Weights of a small encoder-decoder audio transcriber.
Model: 32.8M parameters, encoder norm layernorm, encoder activation gelu, encoder moe soft, encoder layers 6, encoder width 384, decoder width 192, decoder layers 7, decoder norm layernorm, decoder activation gelu.
Training: adamw at rate 0.0015, 7000 steps, batches of 128.
Data: trained on babble in 24 made-up languages, each with its own sounds, syllables and stress or tones, from a formant synthesiser, 39062 training examples, 22.9 epochs.
Rows from block 2 of the audio encoder of a small encoder-decoder audio transcriber, named by matrix and row number. Rows with one number within an expert belong to one neuron, the router's apart. Each number is 500 + 40 x the weight over its row's rms, rounded and kept within 0 to 999. All counts start at 0. Numbers have three digits each. After the name is the row's rms in percent of the matrix's.
Before each expert's rows are labels from the 100 clips, of 14976, where the router gives the expert most weight on average: "lies over" is the class under the peak. Only what is clearly more common there than usual is listed. The data: babble in 24 made-up languages, each with its own sounds, syllables and stress or tones, from a formant synthesiser. In brackets: how many of the 100.
# router: slot weights (encoder.blocks.2.mlp.router.weight, 32x384), inputs 64-127
# up: expert up (encoder.blocks.2.mlp.up, 16x192x384), inputs 64-127
# down: expert down (encoder.blocks.2.mlp.down, 16x384x192, transposed), outputs 64-127

# expert 6
lies over: /aʊ/ (93)
router.12 095:498458498524453494482512525489524468439500484496508452458488515507470426457506473457532510457522506583441521480482509498429483558554486568481469494554493538545544569564504553513454531511432474
router.13 097:473489527433482500501567528488511505493536438542551428479500518436401484547528571481512499481491545515460558468516452518556506569559503523489572437479545507524494466511499544569502467550533587
up.0 095:443527447519495427562532459436487502485538552500507519521491483491437486494456539521537514517491497481564470542494541502478493492506512524509495535551517605499492544518530463452447523465416484
down.0 090:503489476481567484448483448489531410462460424556540500429467451573467551493514534450538478509458516472511444538449548441502473492423504457477558484497464484603439531516459471471521484470478533
up.1 086:483456546554517529505540487487451490468528552502485497532532483532517602505470503513479541537535484494523539485549517535461438481540539492576488560549504517445561506476528440460429523501441489
down.1 088:515518452524561552522536438450595455451440503517571488480495499532494478487567509489499460507518521480525460575448532475462478495474542483484528494559509476545446520500501458453522479455476489
up.2 103:496427501543438538510455515555489465462454475548521461479495481516499489554482455535489470510544477497506549531504609502526515502536519594501459492450577537516467573598428506483536468547448543
down.2 096:564429518479509557542457478498466459524489481486536443472553531471423502493513476500534533464488517552516588465497520541508509501470515518499503469444495544556514517502464470509506475543425515
up.3 091:481558422572487516509507478546480488490569550531442508508534491517522483480506445503500532564470455438531500541508568533430529478541499480575499551497534508476520548489547422512473596451449443
down.3 083:529508493501545537460499422521543484467450490521568489426480471545489499517543504477505424468471543457461468597454521452463490533400534494509510491534542508553450529537447516471540524481520484
up.4 105:626493533527425567475532561520527481516529494543470497420547500535564498438436512473490449546523581513475536437521513478442518445539442529524521538465471467490527477455477515503535503508536520
down.4 097:433492523532475433535488563515487562533489517498464484532474509503545421512449474567495499497497434502529566443501523500538500482547461448528507539524506483426525486484474513505481490507535532
up.5 102:421508506618435527557451553517480501558502476539511496541445513533496483544546437495450547525597466476505489521522562541500483489584520523550490518472556463463550530526556463442517551506398472
down.5 092:538490508495589584520539504436506499457476479465604453450518487498460516419523455476455491483507516511519512563488447538458474567478540545485502482518538547498543497523436526496531525473525554
up.6 091:515532467582494516518556469453473533498493524530518497500463489552540495442486567506539500550573502492514436537491588524458478513504536538523507559537507564394497503501561525409441540483388506
down.6 085:540540491446526511491469476495533450485489457510604495456424498582510499518564525481544480489457560471542446613436584446423467562467524465490543483485455497598524507480509533461505539488493511
up.7 101:565515556502493570479517472543533480483506513530543458430493535518510519488440478459508488519451507517460521499523472487459550489464488536516568526431501414520466488466482515543499492479545524
down.7 095:460509494519424440471474534525470529496578478501457537552521499459533508499436459504491504432500447522529572417535527498529501462561501491527479556480498492466563466485505507521483451477544470
up.8 121:436532453478467474478509459464537510524521499474496495505449507461518461608504530459610531438385476441483497526484469485502526531485533431474605505489463446560437495455478490572452503473550517
down.8 124:518485487543544470482590467547493471530557532421492547550467509394515516443501520496442508420504481489470501406499468577519487502543506567534464575515562492461477490489510543478496439490517480
up.9 107:419487495576442445518469571476473494565515536521476483621523532491437466516481470507459580505578454456519436513491552512509461562584559493535497501507548547474475526518560410436487559461464465
down.9 108:499480545439603559467556454441501491480476496463566440432483503513472471448572452506493486516501474472504487536484499487468476556478529517475503463530552496474506528495423441534571495503567508
up.10 107:468532414500513599481498453428481576608529448468471552562485542531579483592553495525470575451508449518516476524483464518516405522527532462517520473504473483503532507474525494476563506468522536
down.10 100:521502485511564601455520445484537452437505513551541521452505472507463527447541548512496507477483506405397515619481533478469486486502490530459537487494490485537461462473453479438522465500535502
up.11 107:478529504564449440545602489516514471616462504521478501554432552524429427525578517517561534533565545476476466507549529519505521567535425534533496545528575516476503529496554485455424527435494484
down.11 101:569500448537578570444538467444594461459476507548552520491450485598494545435525505535539439545466528426500422594396494471473531543451535511519503430509484507518523521498492509497556472458515546
up.12 107:517463575476462529546508526486494471379539419453488520425512552512520501367511482504520519601638484545490487483484539447453523474511474482498463537470526545536542567540492568476553457587491508
down.12 118:507495445508516504457456481459416535514443452501500430488500529484437492603507397531465474580466483518556509519523490463513446479552464502454515462504485483476509501482461440580464476531524475
up.13 109:456484546503525465523555519418506500524545469520422531503528569569491503507483499505468555557508411487465545444492553549512521523555465472481485494506566554493540506560551510464544472569506488
down.13 121:488521503488462459464497571546447521552507478498512513503520516511496523539520432506536495563524501513469457566496516494544434452517442470487527479524431498455438531437507510513490511515506459
up.14 094:540506502487548452482504453470518510559454471498511539486525491526528479487503538483484475536475579497479518427546420518475497518484387514512551461516527503472514478438519492510502533446533458
down.14 100:473549464476527433527415522493562546459481520530498522497510516567578494497519516486504514504524549440523495546470495425483562507531500474511535491516486397525503480517422484491504458436533509
up.15 091:495472506584443463552546519502477490578464470516526498528467497503463453529531501561523538557549529512515414589473498479454501510597469517555470533583552557468486556467535473438421564466423439
down.15 087:552477485471597532424519467480529443425454478499575476526415498531464514459542484490526477526469513450559424540448466443445534534412533546487486471547517450535463499518496515482533473473549505
up.16 115:367507435507511442502492468446509482509492500397523473585448525469431429568579528466501504414415403471476499547511461523541507570468506489471546458480507544512462486459501453499501462511525486
down.16 122:524549521460484472474522482544466540539491483469451506493515493435476505516499549501505495492485541517433445483505512560533461510533488520476511556517456470464472501489514555530505511500465435
up.17 083:469512517486478457533508539468483521483602581452460552526481469435422541556473459526532545566494521396510449449533517521587514555399522460534483499585411524449540504485516441437469554514494428
down.17 087:542525496515589543459491414485577460459477514545478488383433507550468518472531540458506471517437496483454497611441514464468490545496542503528504462512509536530491556530497485485555494474482524
up.18 088:539451554527584464531523496450421560493525496467494518503507521503467548482531517562454554516507503447546458489506505505538544572575526450537430572500502510434460609482524472484486465565423449
down.18 086:548493519504526534482529402538496472446468493505579503470493521549496488492544564453479486517466472432489471563525550426492466489444519472486528482507538560500523499483540476518447517474502561
up.19 089:464466446524552537430510478424408474471498462495498548548513472525503494497545482569464608576464528515498482416559522500496519486518546514555429541542548504502515565522458428473482470517491529
down.19 088:539499524520594541485534456466565477444445506571557454410418490527458516514558491465475460536490521489492395596446519454482440502459501521508561454529495517533497506532461543471504505434454502
up.20 114:481494506510457557466490517545503476409483506514530453431499479524523551536449475504463559476480480503517519501526530450508547414503535551485537524428526430577475500539436509565526499561542534
down.20 116:518522549534497505519547460436476430557561517439487476570536529444519508447446482459466519419501471590509554392508552545515500510474503553495503560466532552540546464520475477491507449531460467
up.21 109:399523417518486425487431462450516523544506475430530481568455490442438419548557554485583509402412450452508522563497448527534509570480544482451550487543491523542460480447519455536463481487539472
down.21 116:488485520528523507461591473566499499556500542508443469517482448431474485453500578509464487435480526503427447499520473572471476502527546554475470547561513526447471493528513544495513500496515480

# expert 8
lies over: /ɣ/ (38); /r/ (25)
router.16 095:479498578488437509511444432518460504566463514485468482515455562551423509523485431502485490560511504506472510440478497525472451505488489519480470521561498472441551494545569468545479530524454554
router.17 105:466488550533538402507426506494460487475528499558573534556443492537472470488472455489498494478514490494465456467451589485456578546472489545517475545552532485498483533482525530497472535489503494
up.0 104:455445442513416457537536508481483574480481488453507523480495461399450522515500455526487483589538547540566542534503458550522517420511475489510491562449513499501531526564490401491513540461492466
down.0 102:519490501553464494455523495536458492527551575559513538554468469442445529483497493493463546532500602468439551511577529511469541498447482445476498464421508473516444487469466498537452444492529524
up.1 086:490534565462447541530542526515470486528536517486506410591490477515471517512514473482436510504393497528415470513517438514561411486448572490523460448513424530526465482499448457402477530456493546
down.1 091:463519485542467484567479535501522454491540599537433515558514439579445527431477598528485470544498551525532581453488534516491531539543540497511515490468579512537497525442464555497477467414456513
up.2 089:483452538589454488560548485502499543521527475424508502440433447434489551590494501510516503541537487487531567566441423585482526495513491507459524526540417501501494512459551499485479574487500521
down.2 096:501472504532434527450480477578503476499488585514504549556487443445461497468494564492471515535419516512460560529528534484521555485443534436496498472421483483520515483477470541481430491503485470
up.3 083:545500526516424462557479543507517512514513433475491432529495505575445568515480501481467421453500537461512532502604445419511468465505495474497494419448433538493500462452528549478524529505496513
down.3 093:466488498576515544501451503528570448509516581564470489548482520510473503482502549443543465554500534485436532479483497557500537518524529469508504458474539541583488529502504502460443437456430562
up.4 100:515497524551495527566526482523439457539472498447436507571443548442485520505498487474455483465491535538441483498527500484471447471522483494560484479498497521441480517487535430503604470535486479
down.4 097:519471500550473533488487502518536440545505589556421520504508476503465460515454631488532470512502503535504577477468498559415529506536540471471500477489497490607483479492452503435429477478460522
up.5 112:507515578444470494485490492537494564499443476511534408415507536439527449532516586522445427452513480460576519589423486519577437522563492507537478415529543506509481489551509526483527463492486481
down.5 112:426486506544477579514512492526414460446495547551456546577457494538490467446540520466462521556512509535528497541560481507545525533482543529481493448451419492445534506464530509604520526479532511
up.6 110:514437435471524480485474537509447461523492479500466501536542564510487446514524492564484516560542480517523533455523521556368505442513484520489410501511494505484493568540502529525511521563538474
down.6 116:496537530511494385414528448482529482528513562471500481434432448502506472524523497505555516437490547525382479522476494485517471498486470497598463537543511453561479484548442507475518453451471517
up.7 111:503496585499572533482505508509431483504467551528540527522481506602511473499489461460455404449473482544462514542463489481533518454480535528475469445449507488446481370532532469492530448474503504
down.7 112:461448537468465534550491485541522477543518547541469532488492455498540506559453552482527509484515493542460578468483509536451488548529532482478485493419481498598504463477422521425459438491439490
up.8 098:510508531515517489515536466501538480528513472472416474481445573490502501598482547477540480499513434383493459540525532497584490496558523491485559495502485529521482542472544546525489466552512469
down.8 095:464465465505504566519444544530482448451541508483550556549480481492446512435447500462474485553477542565466398584512481565588517476464569494538514413542439526448541532517500541583502508462580437
up.9 095:582490562515469482505516501496519453551526494517507521515483491552474461492531506553531522533499477466499541471500485512444544444559541541540511542430461495483508499486491539529525512454476546
down.9 096:469485518539536450397483405444495580491442481469480450464451479518490511512526472523541492436514434445429520544507513503543489519436497495516482528484495434512451491474530530491549472483474487
up.10 104:444483457524451473558525487444498476419463544433452524431513431402509468459492507520550520606533512493540496490572447528486536409479517554518542505526473502448589500593533468493484477444540493
down.10 099:454502463534469552462488482557508487543538538529464534468494439549461509531450544472505458484476566550435541467528531514503554516462504442541501533438476535534497472440472478459467492446496551
up.11 104:482464580451498528532518511475489571496511512469504446519474537475472447456491477539449492472488479516474555557462525453598422551503557497527407469589471510448504525565525531408515501532466484
down.11 097:492513505539415455517525523554475482512546553557464551575470515490503517454484560521436520551437535494507521433551511506511460498513535502423507552510482525559527534452550528472495525502424451
up.12 096:497465439456511508545558594517406513548507492501544495497509524524434552430420449516459482512468549512477575476531507435503541425456575518490512503477454512458468474533499409407508502485470365
down.12 087:479513521521452507469468544549531487528506520530496558464517495569499551512520550470482501487467550522453576468476490577452521532551468463489499566473538498541467507531475494427467494494409531
up.13 103:491452524517433479598551533480480566486526521419424527482470428423444484532446490516519459579501564523521474503513417562564530421474469486519553479442453489459555450502497423482521515454548459
down.13 093:484477478584452519473547505568445483532492548591452542521513453501450504480474561497512516551519572490437546464548568518472518520461510480526488511438467472560541515515493477523492463492469610
up.14 086:520492554494479586513501488554547542511491491477507411501476586565516515481478441514433443460507482495463460468534547441497393474505503528472441486510483509480493517516550508500500505478476392
down.14 089:489466507544458514498459478571516384601493573565465560503469474496502487493516549463561456531475588566483539441461485472458504478469516501448529466495457481596509534476490480444455477461428560
up.15 096:503548458459513507480448536471452476448523486544498521544589526553504536453456461501536502530521518535436486403542608476479572522468427541541532575566503465594501511471424477549480521506569517
down.15 103:534530536500558429530528517464450555460514434449500444461482565529577490525532427478495521473524402506523434503485492470460486460517471571469522509582564532446512475531587479565529529545520458
up.16 105:465505568477514550497456493534470583468523525545518453514493543538560511445424493464439441416487471487445519550467565536469414538484527544508493431551522501507492464510505445465479520468554487
down.16 103:551495516484426543564517560490470553475503474479507544544521543512518520426485481509494482526464515530617507445537509477524492467581552517467497480529469527429567540514549474521488521594560408
up.17 101:548458478509496479509477504497533444481503484512467507488456487550511478560543468533540508528504481510489511427522481455540566512540507553484542554469483471559478557521502590596477486541498561
down.17 101:519464476532555430394494473460534529470474487438544446453453479528506531508538386538457522444479476484498462569548523531549487492445479520554511474523539471519512487532464511515555475475533497
up.18 077:572499465527478544570513490517480534487543425462458458484502471527533539529483572467482493480527530450561530451544505519506467539546462495534476444487523612545534447481542511523478427546511521
down.18 085:447475486531474570518517488514484446559535547543445559482448446469494492496480586456495471495526579527527551440483501545489541523507485516467532533426471524579516473490487484465486491475401518
up.19 084:507591518497457552536478582476504479573569465489512469451524465499457476442434509452504536422494504511466509462500553461509442535508510528439497470533488602474527534451502477459515532510449540
down.19 089:492490546571462507464483527547481464554581571523477571504507483515517505524503566465536491547536550500487531506524520504494517503524525487445506486471482539531519525480521503489424464483476498
up.20 082:596493426547462529528513503440422519536517518447428446509466472519447480553453505469492520534407537571524457508487452482514498447498579460425551498471466565467523398449505467461458510488527544
down.20 083:453466504545476559500480454550543437555514594541515549553485452482452491510494565466480514493480599519482555446482507564464546559505537445474526518413546485565547503502443477457470451480448544
up.21 108:467466576458471495514555467469492536576453536496485510521447508438468532611520507486479501511525502525495580483487499541484504463520477513578551513463495494486550498518512383545568481427501439
down.21 105:535425519530540536524501463481467431469523603549525546619513530500449452435521529481419574562519525523446431509561509480533514547490488553500501452446488484465536580474468504561502462457518542

# expert 3
lies over: /æ/ (98)
router.6 107:468532424560528540470438418522511496473531440483494523552509468477506448559492440510513545522496463471532503545507569461518567490465581530528533527471508447518522534489529478460502508462427521
router.7 104:520512500506534602517501501446427484484475573551513462441489489545583483491518471500530493542535516494482523523503524439450497508498494517519447538517465504511500527542516500412636453479440496
up.0 107:537493566530508535559454457552518491481494480473421483465466532530534534453531514480431486494527409514515515532554455569461407524511515499566407482494477535481527458464534531499519489489540523
down.0 122:449525501493479429512474439543540493515519474489435494470443458473480496552537499495488550486514469505419542479508591594499528486495471426491499512532564545517436512452509519484521532559486496
up.1 095:501559546511637529541528428489477574560507499504495522576484560461476502564516552511492528464489440490561517603474501515508407514517566456593490488501489524498484491468553455466500467468434497
down.1 111:531493499543450442495510557457538392443493485595438500534502457481479515480559476494516550545466565553578486385514476496454533481512499545546503525526496498505525546474472499510497498440459518
up.2 104:503530531522539490428477610541537450493507505534488494539552469488519488474467478490471476438498610539432515499473457490524495484508454508483457485473540466548453458463481545480502580445465541
down.2 099:473488462460549505519426469490445561534544537469577494574534578504525443536536523526507478569494518393506480545489521528494437507535520560494509534490499521506538527520566486470511524473503513
up.3 113:514526503554512493578545563486627463461493521514508477448449496473509554475496533492543456497483519488550509548443465473462512518519549528467409485482473542450504509498545568442486524559470496
down.3 108:451498502496449481513534516549498563493493484480521488437454452499550509514486530460515418542533412503460548571450494524510462527479496507478539521495543549449482511498538564498507574475530543
up.4 094:513501550548510510538527482524418536476457466465517518474510518526494495493543540522462489552588504455556511515507497560532472515541513500542425494485537548426530508525587435484523485547446421
down.4 098:483534543578435459489497505493513496500476455508497441456484447541479522457508484448497461465494536609558449450478486473451541463455502486469536493547530455498505479462475481543492541499482464
up.5 098:523501526508558531547482445520500520526462481455472512525497543504514451509515551529434521482511427517522489522511487518517363504486537469569442478449493542473546490497570520484508490491505466
down.5 095:461504496511471465449499516508520438501505434523469534491519475514438551499532512477542486514491587475516534454468595480469491483471456433516506481563481445506434520426449487476505516517524473
up.6 096:507535554495564532566422419511503489491493478471448478480467531524536523462524543494440496476523410511530496524546468545517392540468505492618424519507518521501496463454507558485522453491558496
down.6 100:493530488500478415470511507535503468520519439519455479529441451471474529546519478473571536499508480524472553483441562522483520451481458448507502414585559464473526519458520477519500515523489495
up.7 093:537479472541404533537506479496512481420544482449524483444503499484462552510472509485470542465513551497492474428504478499462510501579509476507464504499482560500527526463432497565505476555593513
down.7 087:494491445502384476459503547507579475497487460561453500487506426562466485569475485505515473520485561559504497534453473447443554530449525536479491524510461531508529512521437503485519501503519491
up.8 115:509524468502438500512549568467507478517513526507517433492500458485460435453487568457499436435517521467522534553434497474474486516550525511419460448465492563489454530545530517458461546554454454
down.8 114:510473573496512497460470436547438514486503493479538494463433553540509560427465520518479420508478449500524461519472525516516468507449464478486463518504493549405467508521550515489481519467466523
up.9 099:538554499438388478539413591470462505429548544523491508457550464462443601485524491487557481571531542482453450424455452474497569484530509536417464541560493480543529544474489493549506398572531492
down.9 098:459464485478379485434501568542570486495460516555509489514502463537532527522517505432546479462473570531482507559473477465492541563470474502470465524513471523500462434485459521461455569477470501
up.10 100:500428488496496504509529517509455562432498518480497490456497452514517557500537534518487557531577459471551501503501467542523482537506547470526482497532514482512542505516493423533544471564486419
down.10 108:470483515495477500476486483540529422464436523484532484438509471500443526496470462538470520432516487565540443560520492472496516522514486524493516505464451512539482518533433539498500482500501477
up.11 106:533460445470454515511447479567594487494481490450421530489528535546509483520456495525457465523556508486445453402464460504503499526521473453452459522444495520534516527432453530484486496534573537
down.11 091:478557416506498431466479537533595539492498482584442443443528503579441489551538516527521503477471537561419446524450525464484530480502446494534462536514475441530491478533464475476515482529461506
up.12 100:498481490445488488532496542499492478489479528507481486498497530518520524477493450447390496461494492524509515502495518483474476530525486501512520531492522480510521489473484446497545434488578495
down.12 098:543513451500530559531509522524519429484462580495457462442473463388484472537496481473522495496485530557479494523549502523463557523517509547468510471503494469457551530529446547483453476576506490
up.13 102:514517511486528489451517469516444479484492448510571512489511548486466476530470463511499490532608476485531541572469552466553524531551538484524416498456530546447468550542543487520470440621418448
down.13 105:492443497539388450472535497435473555490542524533449438482496451521481526472529460519526459557511508501484519399517487470471472455516565454502564519522499560476559475512533457528535496476530525
up.14 090:504476549496554472480401500448486540537550413399463565570504572445553428535435505488471516490458541446579443509475509457538543458504502514518520519502498555496503535442473419472527513520432457
down.14 098:511521544525499507567566554458560466479519481559505476448588597486427493478521471529462521510504495573558381449472448526496461437512523506488518473463495545481515511436501442537505544497552393
up.15 095:544493437541398510518586528453425451434417531528488487482501519502528434513513429490523460501438537531466575550500547473547501464469465549425561488520487526507511470509500491499484501492472532
down.15 095:493508503495584550570499510525561517553418547512512528530465526419492445519467470612518521450479516472490468526472480498491468494520524442496461499516514498554490573462470520485533509550500498
up.16 101:549498407489353510571485542527499476509506503459472471482500507530531521522508463489499497566535480424511524414451456520492520497591492496458516512452517506549495546484455491532477472582573484
down.16 105:494485496492421502472469497495581462490449577591461473454468479560490475512517556487594490482506501579474462506471520470469532507463439455522427544530453509525519516549455545434533501512452532
up.17 104:517481555511537498479447539551547503445476453493443498470464484494514576432577508500509426490525455542528494496538507522470461516509478503522427501541531515516510467439503619490538495548558571
down.17 103:417515444506509451502504439528453524480512545416520497436463472455501466578507513469532557511491435499451567506559483595453476465514468523440495485559528522516420481485515465449477501557447570
up.18 113:523473568508541519566501490553485508502486461490475494470448506525529562458556535497420497522522425517538498503543487547500414517487517485582408509511488492483520492460531557478537471503508486
down.18 129:426503480529483441531487414514548448524496467443448541469467438463475498554499513435536536439512483501480562509514567570457511476519435413473493460550556486559440515470479479480501533541496475
up.19 110:480567540542601533524489503441517488462447492527489455521521465528465510508513443492496519509591498565484467468538497531532495519566503529571527560544558548487494501456552512465514471533501500
down.19 114:510497488486476486482503541479451564467541470384549561571487432459550459477481523497487531543501541416450573485499461536464502531525467516482470481533507473502537526448526458479471506502503489
up.20 098:532447537540513519553578499510427528495492533493488512477462512518505519517555548520438490494546467489533501562520489516516433534534561482560439445510454523467533466526573436461527490513478445
down.20 098:497445539558476433517449448512556470491475465510444512416536455532448550451491471495546480500533473548488494431484472521463526445457469444492486477525523478531415515540477514363531483488415467
up.21 109:512515533495460497521547509527406506459411516476499445508465518510497478532526480500454499509468489482538517527518505486534462481512517503476512472503504509478505489520550421511481503485436431
down.21 110:541455544520515539531485474484532416506474521525538507482499496514464497451416460544493469427520487587500464490468460446458501464473477498481514495515490476551538536516454536463516501483505456

# expert 9
lies over: /p˭/ (26)
router.18 107:426497493545402503495496572521493524496529534444517462472531525524438510487502489515463518530494537477505456427459556518411562478489490462493469529504488499457556538484525489516482486488509450
router.19 104:476458513522485483456497485507448559520472484523562529522495540478496477565494440489527499395556498379493477549498457540495532568505469537489562493511479552443488538457530490437461464480469433
up.0 093:473499501492576507465440425469515514458468466530486478488483507530523521529456496485491512443443443449542485541474491526542455527570582464595501567607570515453486553493437485474546453538482545
down.0 091:512542551500550455523501475455516500550567538588530476498455525513567504564459559567477552461493461487445515420551498551443460454476552456415440408486526542580522451532490427474516552546491600
up.1 098:458517493465469490550498495511569492499489482534524496479547464558494516435514566429469472483471478516504584444496463550458458560569486500448484466569589456494513463539586509485487621514521569
down.1 104:501489524505491517489470496451553483533530505529498551462475532539503488540538510479497521410537562384444504456557528531484482478468421445413530429547552517511448581485478536480437523516461474
up.2 113:489467489501477457466509524580542558439544571512560484460534449455492518492518490462496454467528511513474548572437524556536477530555488527480506404567535481562500439488517593498474574563518493
down.2 115:465466571474570495480533477480498515524409504406519498509491472557576481445522423568501485442548489464499584492446541541494530515503454485506533509549570542438469548461483514535504522436578443
up.3 095:487471435413523470524472483558546511437516497505466473533402512538487504523496524440528466488591471441586485534538482504539478453511531465488528547494502504472499508469557501438551486513493465
down.3 098:515502497397564481509508483542495568448514490469532496540448540533496478515460517505459539440459439470500502529488491537574525468460609462507497523515511533508524510441515504513492494497525472
up.4 106:482518456437538517515489493533529525462395493538503502583482491511542457533531483513513476525537529508573555539459430455549499488569470467563512544480554504531431540546464499457517490512431490
down.4 102:474533540444533482550529477473481572529575472522509470528456439519520529523499500488487496439473492558449474586498551542546494498571544487512460547586461469515518521489433436531476479487549494
up.5 097:494561440474481467466476567554468568452472450560513450533439497544523505541576457442460464485441478477524526534507479500553471491631509522510517485520540551505445465457477468530509531505458457
down.5 092:460519473474553416498507512563477556434527495454504468456432500546556505503497511546471526416533481440427503536497410478554444461472575468470480546547538512499491524479540486495517503542576587
up.6 104:506561436505504469562487501622534535481475540563508462483422501545525445535517496452457458469564513452534517546512495597529484533569487492502479469510554496539522497451507557449491557553426469
down.6 102:481535501443479473460488492507524507458471435435531430466451430550567536508507475543474497422458410524451500452483535475491509426513576463551493497549511500479483476463492471553499550474566454
up.7 099:515456509451531517492516510441570488470558538502471540570506450511487496500476527482541502455467521553460483514535423486508467505540508498463543510582565564538517461446499514536469504519549523
down.7 098:537425498508507520519521447519523485509517541467450502490406492470510492593465607583554534411564496438482520446506513563438453452486545421461485521463507541562471485508453484441484503532427546
up.8 097:502561454516488392474512524620560457522510534565524473532506541482511417511554465509544471518507519448535518512503514544500514551538432515565467484557594576488462536471463569537462494583447498
down.8 099:511495575448553463518485454409535490487504504522450443489433493477538523507503497476515447517499517523527436455567485551443507501513558472521485529508501514506496509500506531512517487459501478
up.9 103:447556516512500467502516492462495523488542503477460472553481485534546503551549526521475489489480517480487537507495522527555404473511547527576476488568504461542540529486500533517553550488467490
down.9 094:592496522488496489563504437454495473563469463474479481493483483466538507595499579512484527557461481498519505435600469493478443465535580420466503505501534516527524487489534498470475510478443514
up.10 096:479447571461562512520482475444508495466565455466457474475428594567487559527464502473518483483452510464455539515435484482514483518564535516463539517534488532557520498538464541552562476449553525
down.10 084:566520508511499535490492419491542466474502549530452454556432478511494497519484587505471524565480503423543465459568454547519516478514607480504513464482545549567567492483519460523480522510451523
up.11 118:466450525501500488455465510540546394535491514559523443515489439481407489492508428509505422486481563489483563541420579520543494648493471526506478482578504560487440481521482570482512419632528560
down.11 105:586484499540606499498591473385524483551536473479438483530487525444469494476482420499500497512553449594520422458487470542476526552530506528525505568477500515493442479540498464525520542442471552
up.12 105:480506587403500528529405505546483471483501540477544558490485412472460566561519398484511490475556520486515450553500424460529517444528615521454454520548514510474464535509432514516536534516527482
down.12 099:501494480460529552492497406487473567601485500484491513518465437445445524501412515561506551513509478510432601481567476593531466510533521470452489538491507513475465442462457480503509443594493529
up.13 090:512492490510519497484526473473542536476498515569461539469467483574519504501493520476502437483499481512469520516480521460498403518481575466552480452541487542520446449485477516528499512509520487
down.13 095:510417534507521467471500408466595483543548503563546547457476519505489487620481584535454468492496490475481504526571469537467444436533568434462481433474517548564488535463482486419508448490483497
up.14 096:529421570447479508497509573542512471521539483476442521455533516501465512478526551511477498506586513486508499499487523544502471535511493531462447488456485477463477499506497541489541440529492559
down.14 097:512499438512507483541485586448537485400494412508536514453499607578472473566537513419513517585533536526570472457478521485427533499543461492530512384502488524504527542486494501476487583473473487
up.15 100:513555523536501454559461499562493563416594548546504448465543553434528508498466494442546467472465418422581499498486518543479466498566470486505506496522578504494459481490496518547518579470544575
down.15 099:427425492496477523459526447429508540516509552506506527463456472506498480527505465512541441531479512513588548503512525502440489515518494507496532510374495555517478482479479428546498526515514539
up.16 104:519506527419563587495529509425544543454596487479512536552502505467504505521451451436548484490450485523468499489496461469504464550505496462468536482553440553508525464431511507509497493485529521
down.16 093:539473541523537545568465425459525439498559557453444545492421510475468515552486604531508568414502501463515497451557504557449470424543535410442485483485497541495477491486523486457494518478450513
up.17 099:516517520517479554491459588522496465524530483495553537541530480596467450457527462500460526526496575514458531480541575471479554553448470569522541449472477543509518521470432507550483436472506490
down.17 097:528508454586514563535538559495423461521499497556504566580550588560604491501531457484535479561551550510536497444473574491546511519512433551541452532466458519386564577555560519487531480510437504
up.18 103:447492536416603543430510464475537481504484491525531531603519514556507498514508459430495535520496473496396521477551513453484454524530464536425561458479512517560503466502485485581482480525603529
down.18 106:609502531567485562538556479511504518482548474388474494534442415437447509427510490509485525484527498486481541444513458490471429472525588512476502540573517547483498533362463539516496481527570432
up.19 100:546497630530514508478454496497559426518443519567453497497489532579492546508471558459444444434512516465566435517517468484514424454567466466507476457544549545513454470508549544493483545553517520
down.19 094:444468466481486500486570493471565435565507507468503562407514520500501464573433520498534493478532520459487495455539422514408450509497507482518528440459522459532441553521444447498500510452487558
up.20 102:522470622550513448506543561495559516496549478549543536463481439475515466485544582459475487480546529485404456528478463507520450511568528500406513476536546513483530436469580532520450536451587544
down.20 106:480454475474528556497499506460434476502543471484491507449464545578439547557564485510514554513500537480514480426501523493465495508515459488491499427544482498419460575471469508540462531479434501
up.21 090:482553486521498460477491509540537518440524459544496475521446526530507450519545495465551506484451428450536505487438537543456447454550537475581526511595562502477487561545507500498490502474435539
down.21 094:503505499522451499549466451466567552509569528496548492450438481467468522569536583501521509451442474435430485449555498564455447455499592451520482526497563523612483477499524488452483503482473475